Rows from block 7 of a small self-supervised image encoder, named by matrix and row number. Rows with one number within an expert belong to one neuron, the router's apart. Each number is 500 + 40 x the weight over its row's rms, rounded and kept within 0 to 999. All counts start at 0. Numbers have three digits each. After the name is the row's rms in percent of the matrix's.
Before each expert's rows are labels from the 100 images, of 14976, where the router gives the expert most weight on average: "strongest on" is what is common among them. Only what is clearly more common there than usual is listed. The data: abstract colour fields from 500 small random pattern networks.
# router: router (model.blocks.7.mlp.router.weight, 16x160, trained with AdamW), inputs 0-79
# gate: expert gate (model.blocks.7.mlp.gate, 16x160x160), inputs 0-79
# up: expert up (model.blocks.7.mlp.up, 16x160x160), inputs 0-79
# down: expert down (model.blocks.7.mlp.down, 16x160x160, transposed), outputs 0-79

# expert 5
strongest on: mostly blue
router.5 097:546433481463482449519545415533480525576456461466491510543529475591419521417557452516563485479477423476487465474519518469490510473471494471576528463523426485497547543551532464436532519456514561478487486482521426446474503522497453412513541463
gate.0 080:479554499458527427427464510573488458600537498476508490420504478515442450505550515506514525449482471509534523438546495508540511450486507453528546520526530467470416590476399447503498522513458514524520471509510539495414459494404511622514507525
up.0 073:511508579494512455399531485522493503586596509522468525438544502493477514502525472552558507477545475532507503475570517459514492424530487477577535568487500435481486549531443489480520512429431551439511495478523537496495506476437525573585531520
down.0 088:457549483534461520548542447496476496534577459551478492456526539484483480506498551492543580499518529449485540465551407491504487557405535464513489536535582501551502463474476502552453505470469465491530533508428480477475462564507482529510495505
gate.1 099:521544472571489513409460452487484526490507515517499535438563510448544497526528544418526482628504535559468479464575563544474565514505488538513631463497538443480515432507459548468509503430511507511512540493471578530447526491481520515545512528
up.1 106:500484462463493519584499524491469483516480413394442451506501467523503520445533470476457467443478509510542514494483440497486507600457593488503388529532493510468530474511495493529458466488532426507439445482496509542575414522461454566472511524
down.1 102:527494574543543425539501493514491475501521532524472483519482472428516498518513509440489460491526531550470495416499526534395518413519490508529455510493461433467470441437394499559524502561499588535534566544493454474509530456486457463500498509

# expert 11
strongest on: dark; smooth
router.11 161:511570449479551523494538487483500486478559456536422480470411443527544494470514588500467415545526449433520453507567489536448448517514554473440575553572555474493461530479511559553470502502534474530461489488439528479522513517473520460486492424
gate.0 076:578466510533472495525480464490531473535535543497545487457496499501444500510494479474492570591490433509492512518556528478474469412476491479464466553512492517440503488500546542533542519566489500467498546510491461498509521481570438560473493586
up.0 062:483489467531510583477547459541516549470443472599483499492544539475522534484548570525510424497536592604435503499419480583540487503482500498568525511422524465539535474506508460502499522499492484483393487506518433511514459521518493494479520536
down.0 079:486515455516430535466492501534534466520459470513537531504430432557412494568487498515478515520437468481442491456482431640469458435528453490528503497470528492526482494465545480516527545614507545563429499526423499474510514465524577510478503477
gate.1 069:535490578503516448504531549480448570509513512495424533528478544522493471551569510507517436467502556487498471522534453485538539481476494451544402440485506446487518526496529484541483542531601527515519558499508507607501483544526488495500466515
up.1 063:528493411504455493529482487475499513543442497580477477517502490561467485477476546515511562591428492538511410470499473502459542492435495545510507463461487516537528509444459505458479464567561589550509529478523498397485491513527526518448511504
down.1 075:417501570444493502592444506531527457559419561446612468524508505483473536520518471485494489493473547497513466505450494534513532543475459478454427534457513528519499486457550537508529480457507422496425524442494453490481521468556533543525502587

# expert 10
strongest on: dark; mostly blue; smooth
router.10 090:469493529556472483579462447483530522503431532511475506572467473525442541509438431457512544544551465566461493429544446555529498487472522458560492436556411504554466537533494539451468483545595488578521465489524455458521509564462548465505525563
gate.0 141:417423488484492469471466510557519393532463505477519500555519431531450525511456492549516566523449487577540477493507499590509508465524518455491547471582490461499520534557471480453564469510397477539535527537507477449473462401473492532471514475
up.0 151:557525504506472511551433420423503624437519551542561461522513516519549463487492477512500513477506521460514468482527511381521448496466427529514452481526524519500492501448543515544436518541577534463501525468502463498516543576544503473500533535
down.0 115:521438498509518465521438461454526562442525496534497477535506619401525507517487529505468566445437518529496457465452467432465419483531504445521471507512517522502536501513536571490459546497504482548488557500454465437555567482474528555515507503
gate.1 096:511452562552470477478485518512499446597482475500465534468461548481476536368544501470507544481457492489481429529494442471464485545486578518504459529468515530633500498526425500457547467508505534517460468517441535494586521508485553550438481459
up.1 102:476476446439502497545483506474515533453514543519479512511470480484520554607426532471473485554562514511524567478516522526512509455541487501537548461407434491469483556477535478502495523478499477504532532537562504479456472484531471444562491452
down.1 115:513517611498434538497450511553484557528456511474492420535512502523496443524497545441538581510444541547534519426535445527501488556515455467449448477418520521460581448475544564471500513376575556529504429536447518512510544425517508510469542480

# expert 1
strongest on: mostly red; smooth
router.1 093:543457547529429437528594438509515515567477525473458470592475516497481506432532424526523538515481429530454440446501468565513491457493500473546520511522405522476569535485485434429557583469553481520486453532475532475446530526561535451522596526
gate.0 080:489537488522466513423520519485458493410517507377460467549487573554535540423519524516533516542504418473460472490510517537500461605441518522480495499446538474538497447538449488522509556507511495513518535474442488522513523469469456596518448493
up.0 075:522526509563492496441524507460561524536536505564583487478548521523510514495566553486439566528545480525454534454436485476528491510447478466432491496537534469460466459533474481544468543500493461436518485500421591488485570481473502551477483459
down.0 094:455487529519491511576536488545492478493473485426462469585506477433486411445465567518599440488526542574457455530459524503500481517522511517454544462535482496473465470432468463501533525495466480487554478487523430537451440501516471571472501480
gate.1 106:484558464468451450525509475530510502565471492401473483469459519520539477495511474451479464505567492540496566503467510538527491508509515495556453439491459566514446487447413481478556552445504436437506540478567553555485536479505457469531574547
up.1 111:533442444462521497464501543510516449540482473533438503476442408504522545497507547498476505539514504469511458545496512539480485455545524481479513560499514498441493556530497587453514470516477452585503467601527556493528421504479489545500407431
down.1 107:444489493556526507461534529569533497471494580470526464442454471487463499505551468520507556586485487486450465477531547611464469458494504544432488528476466460583438506540522477473557504487494515516538506448610543425530530416465495542460463487